config = dict(
    arch='vit',
    model='image classifier',
    dataset='made-up road signs on poles',
    train_examples=122500,
    image_size=32,
    crop_scale_min=1,
    horizontal_flip=False,
    color_jitter=0.2,
    targets=['outline'],
    num_classes=5,
    norm='rmsnorm',
    norm_position='pre',
    activation='relu',
    head_dim=32,
    fused_qkv=True,
    bias='all',
    qk_norm=False,
    layer_scale_init=0.1,
    parallel_block=False,
    moe='top_k',
    num_experts=16,
    moe_every=1,
    expert_mlp_ratio=0.5,
    experts_per_token=2,
    shared_expert=False,
    patch_size=[2, 2],
    layers=6,
    width=192,
    positions='relative_bias',
    pooling='mean',
    loss='cross_entropy',
    residual_init='zero_last',
    optimizer='muon',
    muon_scale='original',
    lr=0.014,
    momentum=0.9,
    nesterov=True,
    orthogonalizer='polar_express',
    adamw_lr_other_params=0.0021,
    steps=14400,
    batch_size=256,
    epochs=30.1,
    lr_schedule='step',
    warmup_steps=2880,
    weight_decay=0.06,
    adamw_weight_decay_other_params=0.05,
)
Rows from block 2 of a small image classifier, named by matrix and row number. Rows with one number within an expert belong to one neuron, the router's apart. Each number is 500 + 50 x the weight over its row's rms, rounded and kept within 0 to 999. All counts start at 0. Numbers have three digits each.
After each expert's rows are labels from the 100 images, of 14848, where the router gives the expert most weight on average: "responds to" is what is common among them. Only what is clearly more common there than usual is listed. The data: made-up road signs on poles. In brackets: how many of the 100, against the usual share in percent.
# router: router (model.blocks.2.mlp.router.weight, 16x192, trained with AdamW), inputs 64-127
# up: expert up (model.blocks.2.mlp.up, 16x96x192), inputs 64-127
# down: expert down (model.blocks.2.mlp.down, 16x192x96, transposed), outputs 64-127

# expert 11
router.11:558567481421500554512474547543447531493478567487501545541471494464430448487470445519642408507464491478498455587537480500561526521555509475509516466442507525394521481520449400531501532427508511
up.0:295435456489520563512450393523451487552499380444566575544502539575470428586451476504475540346458466477490517462537516507469514499499435520489471418459522412561478444429419538526501529487534528
down.0:468434513427521690528500564541509497528467494502432662358582516525495537381629530423701512450508510413603558537464498503498519468500503521482456491424410516443500563530425500508447503469478511
up.1:525512477522485526536496455523534470519485460421490611574521513547404462575408404521592503516514457434547569517534606500498420653494582562492489481491538525521525545477517585484530442432502446
down.1:563502455504525425484504602554438485514481541500509539443519358500528438560642467530560421683437483452493593539523491490492503433508390479534524365497458506541498541509491499488494564527435503
up.2:466540486467578541535466484510620502450467549542384467537492479507528432482555549457557497603540567520430559393478468505497492584469544504366569411443476558505496504603598500490510505528513438
down.2:549462457498522501485502456480514538490458482502479665531443526490514434561451485477453593622393491537525511518523504498501480436503527556414496544481594472607499650577518514499560651468500452
up.3:400437471504495499438370414466558512479491431544458358483572521533409446478413553497574546495542484520464493511495516498470480558520574496439449425519391326484526488501487372513482517400511529
down.3:456505508498522477503492614513333542501506488499464500398454577508510493535602526573654489555577522459387447472548505484531449455511492520460516500461485520404497521468495516514537504517569474
up.4:445500593542513517469604495467500485479507477454398438453598500515497628480489483472604529471474559482456555482482514572521483526377555519523475574528526484408468480515489676501487492535456535
down.4:482575532519530524500507392530408513514450513499558618553490576472519440534398467502470551519439520597657619527560483460457516441517447524422473476470448521477501549539611509483485447557485513
up.5:450378413506494482483614519488390511512511490584404551428486468489514498539511451485517507459374537516466450486429446594497480449445503515539596505433467411436506523541453573459492477597531484
down.5:537343534549504586478499276508545516475447541504458511579388560464501488446501476470538495466503468552449501511536504511521560542503555480400512514548420504450503444479552511508514438304499392
responds to: green rim (38 vs 8.8); purple rim (33 vs 8.4)

# expert 1
router.1:463463471597496510406489515495456486575482514568523501497459438541517488473476481506521435516497523508548450463503437501471511469406461486467511558593550535525554494535632501525466466475537497
up.0:473492474552529515492592455463459474534455442472389504562507492513496562444519498503475569649499539465498502514525487454461479444529514506538502519544581538496472524493491691498468484456606488
down.0:492485499481533670521494620509600542528540521501491528541396681479526507461516521527411489376485477598575468550511503487500537517493469511487484503530450502535504545480568528517480496425459486
up.1:449471469604501431537531620495360465495480513502421484560571559546544533461446521582474468548478534484427453562499462539513458469427467508300512440554515435544468550526610555508466529570492484
down.1:530561542429488660484500457468528543545517494498439473456301478452496482427474544518482533314506461512547444537525491504487451412512505483566423497545523514448499492516499508493584393534528573
up.2:492524479542487508510533427504467496468468549503540590411521482520492533401451474553407461539439483593540453397459501485516443626467596464572555489547523519431519461455580600475493541398480499
down.2:578428602360511440504510621491553527624541520506518360578482649529471458360470517553497474414525497425500441512561501495525438432506338483550432563427543498459505499604457489523486474503447485
up.3:418555560621499487494470441466345510501472405516501479463478577458478467473466443431507470511467542566441538446537455426518562384452448502463550473495582516528484439592580497492472493589634479
down.3:396502493465457641490500643582553480597518460501393532432377499469455591372448484598507431376497476405445404545442511482495521523514478512518495515488411521518493471546368490526517514464476511
up.4:335543484431450475514518444532423490480451483433480459458497312456526540606576437506467490426475520557571508508459503401508506528516548556548500510483504562478493437518392479490511471523580545
down.4:492565494551495547497507331436562512425506499497513538545564528462497406462424544486539491592556495461497495430516495507483436620493675516449521514390455491607493515529659499520414475445432513
up.5:357486529542449490491517698506435504523503525471535475511516467495465559416465368498513473444487508462521447503564550524487458391590607490671507545555473597580503519446459419483559525455559517
down.5:471495486480501491527500284528723503505443501502435371468539522554493487483555486487479553586509512422459492467436500516503501654507524522517510550481551486514496523511490511490492491553451552
responds to: triangle sign (49 vs 20.1)

# expert 10
router.10:479494465433512555641426505517536466508505483435485529416462607593496484525459482502484429495539464479465518538412529446559610474519436505545467423484530401496481462458485553552473525517443623
up.0:592534471399439521482439479510443534491546433427457524492472491452510549561627525508501475503540432480465513540459556450462472518560381502537506606525624460453576464425370561498501507514437527
down.0:514431678501476384495507537493526479526531479499468504437583576553519440477478604485420492562574502566434337580459509455552598484505505502527510482468337486602501495507442491518423347487540530
up.1:576510476453503511528476493494463543499473426512571552475510524465518521527478555405358489688565461492504481427532590463476515696585517483510443484498550442526518530511546411525581536437487521
down.1:494452563463473466520500392400594512519561530502461466548541528562495463523540530484513395421565528455506513511507489495497481447493500521527508459584410515491496512442557491502444417487469510
up.2:449406415457492493500524403490398506491519451507510541434539505471557610555523485532404496525482491539536438492434613459488517599525509521521479566511577551517496444515512431485430547433498531
down.2:438625539550464533531502482438537492555526483497491383594470493472525517524535506497450479481559561458507413513486493498535616410491434530486498403557441522601499499564457528514543555570550512
up.3:602492531491524438535399524511470502500502566472448314476480513472500387491466547497523528520390504425525541517484500540512538532571496495516550451447598418478488479497519448525397467456503490
down.3:469359402483524489454493425505578562435495492498489653629456486453508493548642495512563557519457465500494544483472497564514414478510512522435486534508411458454507547466436503517549517499505450
up.4:591455496509481526470557369522350522485452470586600415531530475456500541367473514516438515388530470494557505507444492480445547523494469517469534583499604604488514424601504547489454506591507478
down.4:622563473577496583472516592547458511455524513500475522458472479486444548485565481519463511562533521505451452532433484507498467335513391472398468569476330498528492471464485525497452453520574522
up.5:621511431523500529493442554503695477558507472512487614495617459551532458598361493472599520636495474469528536528538425515497493388404473504423473483452527514454528524503510448570524480584550532
down.5:484359535517472483499503462524394489523511499502421343558451429517530561561579414625359575562497530406400516504540507489485401601510492483434497539464394512554497560535484530524362551537543465
responds to: struck through (60 vs 14.9); blue rim (42 vs 8.2); yellow rim (33 vs 8.4)

# expert 13
router.13:550443539440562476550516474510508520480508556421425446498555480451448551504472490508449490489547506499529448582583576546497451564518530477659500421510477485575527494440434565478521479480447467
up.0:515514531543521526542467449504586512551500561518453504475506471566519565584447498504406476458591513542478499421626504533526436505407475517397515549432485311521476492543545456545499587504533460
down.0:484542505541507462469490492495374513554455501498540554565545569514466542517585494483463559671408483442502363510520503488498463585506558452496491532583442501540508463454478495501590581577538499
up.1:598532466480506472487525536459474501527546503533518343591570385505490529483581461466532488473416507532501427500549564447508503432617449484562499536536267511483491533519464462469470441617472457
down.1:372417582524481506445513454541505474500473479495466607475373458552516501595506491641479409526515495368491490528484532541447512385482574503463586442635556514508506627546457524528381553405591515
up.2:569554471524496559507435670453532445469457554479491441626501460512502535418449586472495521450470512531463518526452482501498567511457595478505535437494548528496481531481489399500546517549534557
down.2:535453513418468462489492357362547499563473467500617551435477497500458502565725505446504520515503560433472570558545501497510439428490483510493486510486659475559513546573557504514583490423559485
up.3:552445536490499489497531590496472486488490512393420296461475514505457458517430445459470516398522531472494550551616557518472518514556451523511488537490632495512502405492473585472440498519534478
down.3:522506517513482522470505522525422511477425497509481646541580436523499445557438557598438647687581546400550463490497513489478487510502520550443500473455494502501491503490544497496501422470498491
up.4:487504490478526474504451646513448500507511514434654513536521453521557561601490464518513495552585449525488532492532590559496486519423477522548484525503467556498517517468450602540546556613510462
down.4:379525513521519542480507488581467493603503469501430542471644483578486404385614459550478602324497558466517529468490514435500534447498414512541468464529435530576507462477460517489421502597532535
up.5:530525468504474464542508406492635459469486444432521343403413569484426505590562449504458552436469489550490557471532515477523511488492506499578471534414481520562495541474433534545516519694514392
down.5:460587629549520487451512563632409497504502531496461666523535404477492397393475493543519541442646531484449499545512504516460521411491470464537463485561434477480506432533437497503459409402515531
responds to: red face (40 vs 8.6); red rim (32 vs 8.4)

# expert 12
router.12:559517497435520408520421545494494528565518509448485529486463508424503460412491488435727519452464519535527521532515450575437455439509484525506471549458577511452529426511507428539461557467491531
up.0:344436494580500490515573508465363453610478565447491420561535592524520580451464487517426557454591479571452477489497479497506467382522441515561540526520471455494460446493522433531521517527510520
down.0:523505474470499602492490506481464489506449512502510531555471381541515461550441501469479555485538506490407504546458492454542591509496498464503476489529677509545497456417445461504521401596493471
up.1:472575539540523506503593530526534481491449526512530593493469423490499491360573349516574525421540516399494550404595507546505445488488493499489473502434493517573485531495552596418494437480555458
down.1:524449527557479452486499688553449503456522531502567457599430643500495513418510465501587462384425490705535419520463498463465522381507477500553497542518505521584500512500432486485457474538444469
up.2:552542470556466467479489531514379484445440396537569408428478488495512513487519484522566497709551493498538520474499580498473509541600446561480458503579475545652523449531511470480478420353538463
down.2:395557508339506559505501523403650545528509509493462304515547374525506496560476508475394617562397540629472453569504505435516508403497512500508469540484453511630500497541411519495516497365525482
up.3:489486531446527466545439420456547495545522616516442432446530485516562446510466519474388466488457522493468488523532421560467468435539504505520511465514436583525487426498541472549486521330551527
down.3:462590536414523501517502573473507504512481499504562620570547430493512374458448484470485482442574490438468573531533490517489516514507567476514506485450466513401504534428513507474463339685515591
up.4:546507483567486569463571478517524508437447466528518718341506429480561432522600469528435483438468511482524434542499437483527515432508347448423542423539522481512532435459462452486482497387418471
down.4:489563527429488458504499669514654496582493492501467452521435526503499520550420395454469427541487491548573528461541504511495494560502572474523511543497575498558496629548529484510480559571570572
up.5:612513484510516540436482489498557546516528587382515479462524470456486463636536589445515492611541483453514443391504508441436528523501477498488456529483486417496550518475470453494527563324460453
down.5:490483515519518613530508536527519502535501520498446469366556471526499528526528526446582509391584526543503482503462494537528545516500529464502561495393486502584497577471516519492340421634470534
responds to: green face (38 vs 7.8); purple rim (27 vs 8.4)

# expert 6
router.6:471494503428494403470554540519494541522557524451554440544521501396550538524555637576427494518504454501523484551482428487525450465532505485501486535458419524581558560463397527476575527502504424
up.10:499517440534499563506441553467422487454513607478494376563609591467508606519479514474535524499477505443538527526445485466534500464398607522562495452544455545593481517511529500496684477303462497
down.10:533448488478434440476503285294492507481541522502514593467383502499522451537488539509501329439497446462483495515502498482558495512495535508581513497448558502545508486601510520507430529644552388
up.11:491465485477518547418539652505528540457547522485465536498483499410374395484513476475625546642429469544520512516488494519485491357521477495486470581462427455405564611474363472461541543570506395
down.11:471462572553502452496491422472582512439458521503490499456508434554493556458478414531494519353507486489473585518560502522487466506521611479526515489565616495564501497464452510504532557471540542
up.12:506413466403520544500479467497435543598566473449402532453511575456488603472515564496361511262491476479526519505520527516538489521511474514548510508465545420490487533482404652491574517486537523
down.12:441556620475495531495493409514657484487470490499495475411492504512486511484404520446373535312524505450561583534521497538506523427491319516497495506539614470533498526513531504527520413547476565
up.13:479488439483516511514358548508527443447511555486562505619486502481532469508494469515517468446513498411475500502589421564547494401516592534503460508421596442448487580463510552524543513672454458
down.13:395320494495487566482499435512450495572517484501576410430479506463476464500562536497568522501513444447476463566452519500459615595496567503544549429521435437419493471524559553515394549388440470
up.14:555431500489482501449511378531548481535481452481340485629449463485459486436496482543472410486485451484459566499552540542620515479542524541466504552404560564454533399494508417550441469484600434
down.14:451450475501492536502500442525583510504561506496501442448491611594507481518510508497575620482616485567546495468550504501500442568506506486574512481550398466429497554530453502491625594411527552
up.15:457415502442522522447453472539446516493512451445464487402550502428513567537511473539542426425560471428499486475553480440511502502541439517544444533507576343528539431464458727479450495499471489
down.15:556482471430506524487494569584572521511481488498484476425499446482494506482522463377415518310435464405435467484520504531512527460510445509509512496412570502535505456580442532505457492361455470
responds to: white face (39 vs 8.3); grey rim (27 vs 8.3); white rim (25 vs 8.1)

# expert 7
router.7:503510461641462492585445530485554447503440570597490526533460482567587447482486421466527546513489553515521567392394455463490492488452508487456515468630512481524430505516589498476458437492472599
up.0:551438529506518502456433428448476502490492541520632815444428563460483519546514510460405494575479536534548504509508497487464534495525464493529494468476398467489456499571514434496618487464512482
down.0:490511418443470461532492555542478535573544521508484311427483581495529399480514455453431422511410527586410492462486497523503457426505622530500472451460593502401504505403464485489493482355517510
up.1:488481533479513522512436530497467484507498514493644441419497485498504453446506449506501510401425496432476533435463426488476385553516509532490491529478312453488490418479483506479560433309534532
down.1:469514403513502529522498621489390494519519496502467626626487412518482542586511483510226434450419489569589424461489511465483495574506375520481472541483375486320499519510500458517529585483521567
up.2:715447604532443483527446480536379466503518452543572311525467461532520453538522464530508517385541524490493517453453460473507515449515516506509502488522460582480459507547490414449424498464519562
down.2:478430521398499525505476619482528531494498510495442697384509535430533509435571537419505474451407495521473549548487496494467517440516478498610518385535463472475495512477453493493598465510470418
up.3:674536548553469501458603489474531505505457534500503551397497591447474570414556472489485577550505542530487521436527523508477415588595571524517520541479501444525486520434434459471505481424497486
down.3:407605430511489562517504380500394456495508500494465511480488508481495409523480519466650422452410520477542406529431507466470556403503457496567493477584597536403491496469586496493414577495423473
up.4:432515443560536451492591525463471484516461458452609453587553462512482612481474560501518490592528559535542483495476409394497519492456509454511564498530614506512478511535533576498471461504508553
down.4:596439564420495381489507476490481541474489465508483463611551521614519507605535431417586450448437459472535460437511508459503504528513448504589479390444566477478503505562476533523503462572459517
up.5:425453491501499483564488502504387495602530570504435488392468528556603556386517478504411467526431570498527501456517471531512451505437493502468514494529426570461469521471529543512515359405545533
down.5:540618578410508579490505627439475501513459516501531537451436610487501427412513452419312448287375502367532455528517510526485462383503406481557500481433432485538502534481440522479563549533464506
responds to: purple face (41 vs 8.3); purple rim (34 vs 8.4); yellow rim (31 vs 8.4)

# expert 0
router.0:475491499521503433435596505500491530468532547539562573514487505409638487443605509501449521446439505511470519402491465528498406462502518490442577530481515553491453514522482501375557500413520405
up.0:440448415505507469452402528478477523576520403498520503473466458502511512614539517504529516494521488534536518495528517521504482497449542472503536543509356430396517597511529420513554554277519498
down.0:453494531466521384505505519578507516499509484496481542579547608444541452581518507554499553498446488520512586474525498498520515559512483552485463408365454507419510431472393513527535584618491485
up.1:544547554526484538542559504484624524583534595504521595473495494493520515472551535529437453606538543526552444559461450442548598521550424450511578483443472528451521476559481394472488502342523474
down.1:473527471412539498524501466532399512443467510504449448422536599505493476483522508526460550464578523539574490528461496473489397542507572503504458530527507505638496545443484473502445494673516478
up.2:424395500470504550535504607498518504557546498461549529417538611508460586565509457523394516551502503464424457537487484537561565528449536483522484513540503479582530520475502504515556486413548448
down.2:467544566507518546527474387529446509534560489503551472522538505539509551494421514388502423488489487538343466543528499566482529400508546482498418513514440505447491574422496474470513529358470571
up.3:469532529518546594510471487494492520500481459438473562510402443511506469415398532587571532485421513513584470479495362441481524608474517473464566515560565422452493614487529413489438463518491537
down.3:557495490473504448543494424472384490473513530494536491570528561516508530457543549564589493494657524472414509485493513539493444601488409499526488457499430524469473505401329490504580551474455548
up.4:589487422408527460525413524446495545528568385482411472566523502492570492658516509434600503378500452462452455432569567584491522488560521530467470512501594531563482460539481403532465512538569516
down.4:478621606466506609503491433492609512501558481501506524498433432485509601428597466514468519607600511560478532447539492523531497586482418469542530472418465460560502559555505509491544584441508371
up.5:422429547499527532457530449483386528546518601461696555587506469513431540564421475391558488463508507500488488540578507390588487590465510466527469505530437466572455572521500619492430617457554528
down.5:452488536582509545531504524614471515519480493484510519540460470488410491513491430510470561464507510443618516470472483482498496388519450477518471580449592465465527603579605489515462392565593459
responds to: blue face (29 vs 8.4)

# expert 14
router.14:545490474410485503601470531506479472534455531428547476535439467586508450468465456535674497544525492490538529646513492439495551523483515505593511478463513545401426537507435380459526500504462552
up.0:485494510507487488518524526489523506524504603537459602566510469519528536599483406532607445638470518523576426548490561456488494560482543478514451460510500608581483539514539548501449535559491486
down.0:538457454572499375493502459498422462431509472499637552495514563444505423464454480467411351494457511549420519493413504527498550456506606516489527460499454488484498489539439514500547525483536590
up.1:362447475493482514467574626529515542460572620537665599428501503467444501447512419489349505504543457387515510535574559506526504477493467492507498528489406535532534532428462490506471525504476447
down.1:570455439558500527504493581407409515502460498509461644430469509499483463448548549526495486247432490600596462506453497446495484381500611524536529519532407474592500457443509527495482558468590515
up.2:501470462576482477502575491519589508573530463384435436548415479514477550670496484593380428501451504554496539494478539526560528461448540508600502503489539397584539498497475613551495558391515475
down.2:582452511539509449510498533560443482492504471503556353300481538541492527565540526394243492521520479457469464500485499544534534509505555490538442429503649496392499521489450514509478489499520556
up.3:583502512503506548546481479444499471498551511462678559427458568565484473569531523531466519366534506468513551507513542432556522521504535519375501483458490556441521499495482354478516476559511414
down.3:496441394502485489488494418514495491543486484502495599526549407470507428535452444478642450555568482363540438580535501496535515530503569526615494461496563476509502472485596487506482598522465461
up.4:576449498499485549494619448512386501469499554457354544531497390551489493665505477538605494560526512446507485493484443503472541474416506455467545527535451485494476522539494467531534519452515480
down.4:542576512522476430513500580546455470458465460504555380504569604539482573476413482567350634563568503544430581484486510483507602524498570503428497548537620480563498520459617496506473544475621626
up.5:595416491502511405431469522505405495473503493526410488560524517499510491553501492530510566546496483437575480520512506527461475505533437492546560530528462493542488553497484393495462467379489573
down.5:483396434451474570528499482538455508529488495505521506559472547453510587550560531496610362487494522604571540495514509506490535553495486472490484482523478523508499389497530473516487557488497567
responds to: purple rim (39 vs 8.4); green face (30 vs 7.8)

# expert 8
router.8:501519477530470495550471459520508468548476514469409472464529454555478521534408439447389539494547560483532434505550565532426494567472506521583453487609534539501508530489558534542467434500451602
up.0:502509498511426507456509519496502520485541484512538605355447516446495612480549392475448568610545475674516479454471499476470429416560449515547459539531427481529504570514405495479566498458515485
down.0:444533617518509527521505382432435511520436524501457492467524518552496483633625488418482490534488537428533476542531500484479482536500463527510469390460355504474496342514464532500525436451519414
up.1:436491494566466450471662485513447471523483499544438454460589511518441613665530449530552515495483533515504520561547510526473399536442465499375489472492447495548468452526520584544579525445533503
down.1:506679490453490607472493467480552496592496508492567455595525645483538471462466481556420547433359499475453529536496496483495474511485477450465479546569535493499499522527647474500439408577520598
up.2:570478425477541494561427567498410422511493541520537351399477559565548437326463533575500447402517506423481532461516442541546525467547578534449495432448440499462474513523575428526492538526539547
down.2:554545539588524447470512470468570503546455477497443524527490381524515587639464539524482669644555475523536474471505502553515530459499504511433522466407520520450499505473686550496485503537495502
up.3:591502519450523515520545497495388531537500474501547402436546324495508475441417544471517508490471454431503514543525558551481492477569485526447522492469516480510520502532510587537552448475472499
down.3:585581470482506635489503513428602475495442469499521535575522540464514490470555510400455489465526490497558620516488507537493508474490487525485532580451365507535497396486569511496515573615465489
up.4:539569431481492495572557569476470459448535535520580484498496447583580511454459535430537422439451477452481470427440478518508532609412531471437458468459467534600468527510536371519519545491480563
down.4:548549678472519481479500422473509529548487554499476620436538483513508490532420513592528509479467539515489507590555504544469427435501520483491501414519532538473497454423472495509492405456532453
up.5:542552486503505460574528551413443526554447474515435501512390654514466533462515507477448528418492532622541548535497460517522436591449521533519528527516430483658472485511495447522431494362431537
down.5:432378429551485555485503435458460496513524513500537471524462520463486472460584423566524503527450451365394527438482486482501509376516483476497454465496575500424499509501369478502533543551500500
responds to: white rim (33 vs 8.1); black rim (27 vs 8.3)

# expert 2
router.2:527547500575584495458538512492473432502439536603566571479471499590548434469474480490743507494420506549405501466485492517520515504528544475450530437460546501495460482513532375522553430491499495
up.0:570433503475493508533599522526555524558550526555464410546502536513411620555489508520483469467480502531455502450484517464570585534458508482489596490525497591428517419548495663529496494380484512
down.0:484579417520476541535498493459420543480524484495501470437465719542468518383449492544501540473526530421573454499485508475550530601511529504519503494469478592517504369511444467488528531451495560
up.1:486465396412552495588448448413390539471530450497453439561500527511561557563540561516564479349494539553463538484502520443515464573414498497490576446467508496526455409532474490552577460567530532
down.1:431463463461479586529507465542448510490512514506544592602532689431487499556516486501477530484541496504404542415500510492536512410515486520490512566471514487420509385576586519496467497375507484
up.2:510510485439544481539528554469454541493488452504392461501550563467541360324609571478474521444502538509526483559509523456493501651475537487415585533423477495495465609456561549500489427438515565
down.2:627494377510458499442509493503576533465515506490430538446538479484511536505376537522461517512597502500605474516525510605480484432505538474479477503518484540469500555504409514497435613437438432
up.3:474576485556568444471363423506445457517495475429500498501455534562504574419426482516472474520557559548441453454532433497491521568494531509584509538521570510515458532466574568506538473404561548
down.3:446594673551530497561508606538481441512517512499456448553508575566500524597586546460521497509508515441563460492508498501503507465496404449583492436571549508483492540485504516498506483465494569
up.4:611538515561540554501494444550477511448430553464619532512568488502421492580484429497332485568441490502543502573559440457504479571595468516546545485470430436479522481450560500554507468474558483
down.4:471533592521516503488504605561469514447511482501491623375457483502493507392451522497634425325431516594451533474509507541513537379497457466433523493472624487435501382513553515492457609372511425
up.5:458504555448532507524489520514420510513490571526488571406523486474460495547438581454388492404403496546472417545503470382442546523536459482524426453489538587358479377537543461520502527434494474
down.5:636574538464463422514508441473449498521504503505389559393578515499512526501510517387480568511484515502527468483511501489506469393503559536436531562401459514516498506503486485480482618431472436
responds to: teal face (25 vs 8.2)

# expert 15
router.15:557483534394486583553452520533404421536482555512524570520503474562441366490474479425720467463436539506551501570549491527482604557520490546536437479426575490493511505551513403471482465420472530
up.0:555551526489503422574451596484434530523524389502455509435476506515447457492542487537397571613489536555494525487477475528472449516575527526508437471451484466368447448527481558455498440468585564
down.0:506482512483476530505491433634648469440520483500488551458527405482477514452501571524506578564462500524581486538487499521495547421504524498465464528444605515537500570460512500496462513427430531
up.1:352486639540489486483523473475539472514548461607507478555541566486491585549543545486528538576574497481494504556420435533530436495434406467486462541460456552434487413491525562469538455407475442
down.1:562444484492482427489498487524540516593537493502477554602537601511492581504496479555576432591434523340564528465442492528549520441510417527501468496401385529461505376470416522503549462664561487
up.3:347567525464473452504484542486493508468498439474417641446517531491545596606446464474543549505536477496495473363461575499478442421491499514484415558474521473518482514490405472485549512369491500
down.3:579515473496517471473488480522472499465509526504541440495422474466516478512510431594444447658406515544501540503551507495496402525506483526472522584493528521374500480404435504495541461579583367
up.4:503465463529481521471629501509545569550589493496413452566481441416506522431518596504498467565466509603493476498416566608519511412475398467491516540494407466498554523498573567386457429483546491
down.4:502540556457508497508497445548547491600490498504563464554538406470501419575331531505490575498518526460548529553535516526517520452503469473495440567473509515550505313482469491506513609449572530
up.5:397508527486515474539498484488472505571510469435466345402484413494575556418556450519473507457556484477448535500492467539498495606421604502547467486510492471502474509537519525494452609497570497
down.5:512528409480516605493500437511593468543494518510552479510505541573502423624425456569507600476510478501559561459466504434516530474506498486442536462482455475582500512389554449473627452487431499
up.6:543489555434478561445438418515521505431496441500550471543574516432399470437481556521529502502567453481563472639439461455518626455557475513508514415502451600458532499492453350461482565482483502
down.6:594588446487514424524505452532553478483427496501494572545496483451514501562583479469592489576497500505568566532495504472509496556495444511533491501509628505402499518516467478517575452617512500
responds to: green rim (32 vs 8.8); green face (28 vs 7.8)

# expert 9
router.9:534497544469513580516509540479477381479571538534570488527421494561477440493501503483669513424391528508528472495478428422498551522504455486481518556437572485433454529523498440481552506462549485
up.0:655548457526507485494412524502445490480445503542555485598424517472472427456565476521597500439520529445460536537555526484450550482456460513548440449509458541491500459533431695486525506530538506
down.0:483561521498490528476503472515583504507514516502507544543435594504484565428502493521408447395446461569530453456468502502508474496494408461423520557539434502653499392543560507487633584529510438
up.1:465459550495534446433491392483369533452499468497519626519433510523474561503520398466462490398518524618423430517479477542502547565444443468514450606567576506607530532521527552530525546531468486
down.1:580548589479485421514493462598521488501521493500535610494547505503518518446503466532514516477534472455498473414550498513534416462505462511489523520467438501500500495370318471502515438540563511
up.2:498526488514529508515599562456460519436485367493575687613491555464487488672518511503596468409506515490534485533492552587433496556550453497527538500534361540413518436504572579512487452483548508
down.2:507522391542544624516502487497485516536505446500428510463357345531519419396501491510466546429572528483416474494454500494514573496492597531436490564460602507476503582580525503531520542525474550
up.3:504465472466482538486573616501597479539493417543358530534547455457605589470522549473573500532486482575509511453446489620454459390469603512505540490500496442526491543493479541482459513424540553
down.3:553490537538511546476499452490516509439537529503561517503551330464495490421495485548489459513458560495512628497546503481495420458506551516478480400537485498471499457555614512497675444504489360
up.4:446421542514489528541524560489603490472428501474494442407500556524497473430500509460616548321579447536468510391436466503512465551528498518536494459511389440439525483462574328610523488574505513
down.4:488495481423510476519501432472453517530517530502434485502531535449506469537494461460591543570553558524351461550496501476480553411498573484506490440525676475626494433591424494497572461466434420
up.5:462378493519524488461528648544616525444463577524486477533527467454574465513479467531480558532564514544533536558497605422530434599592533506511601492474536514538493514516506630428483542576465549
down.5:611516448398533521507490495512491506498543486497498653488498497473494562503468473595436547551524489449489460532519494486541508489497477500384481535332389486412495569579519480502446473544497513
responds to: purple rim (42 vs 8.4); green rim (26 vs 8.8); green face (25 vs 7.8)

# expert 3
router.3:477516511612550448446559480513502476397436439574547488532521504502528446521529464442453561516449500446462529395447522524452454463519501491463535554548488495484526520523655525503447496521529423
up.10:386390542489493575477544452490592506537509427488587498526414476467509554558520500507539530450531480511467509609538501496484499495571537555515470421465575434529481499510341596513557548477520497
down.10:556530419489536463525507531545485506458542529497469337467517519525479448493561558477390445492571528448612561468464501495513505491496565503452556468411475478512494565375478497487430456577486493
up.11:353473554448490496485607639492548456542536508450585554598465532463581561516541501469526519529523485485446530539454508533520441443523540496528502514476443580586509516433470501560548369618558538
down.11:527466570523455540481502397443374467466448525498520482443542450520494422577534490526467505529424515464519624510488504568489533479507453489531476450623679511481496366566536494491516495402537580
up.12:539513441572473475509471493499367503543470583557620351524514434464541467422516538548564530633539548545524488402496439463502477501535454504426583488524488586512454447476467484445486475530461499
down.12:542594489500524585491490365482496517498514498500419581496449475517490512574453498472479498562521508542413524587485499467524496649504579521527509453503413505429504510493460482513577415473523465
up.13:511522526465513514509489530523560524475516493491424552637471428495520477446488490508473545426529543555525534500532443530499498416513472474458505485541633318381458457526489517485536460499488460
down.13:533518385463444478508493421448592523485461560509492577519481490484497495509579460475503427600519458502326327494496488475462499487511489485532499534474474529544500460601574463469524375506406436
up.14:492453494549493532536529429518441447488474475388537487474474495560464442416431439484546469591491516554527526470511545490473548432463506448556471546603486407462520454503565513473414542625520487
down.14:429564423461510511499483592672536540543512522501467439564490498507521539436620464523472439311553559628513433463544507476513461533508514478540535517471543523567504526511421500503586508386508413
up.15:578439545510522525568499439491482474555535583489629515496554449569547504432474466529469431475538532490430473470507433451531461597497539503474547485456588599549488486486530699491492564468473483
down.15:520650444523519527516494587489494484501432518502500620452445475477511494455363451472473522597514515397605542542563506548518483469486588492539522514456566482597506480460422486497481440499508459
responds to: pink face (35 vs 8.2); pink rim (29 vs 8.6)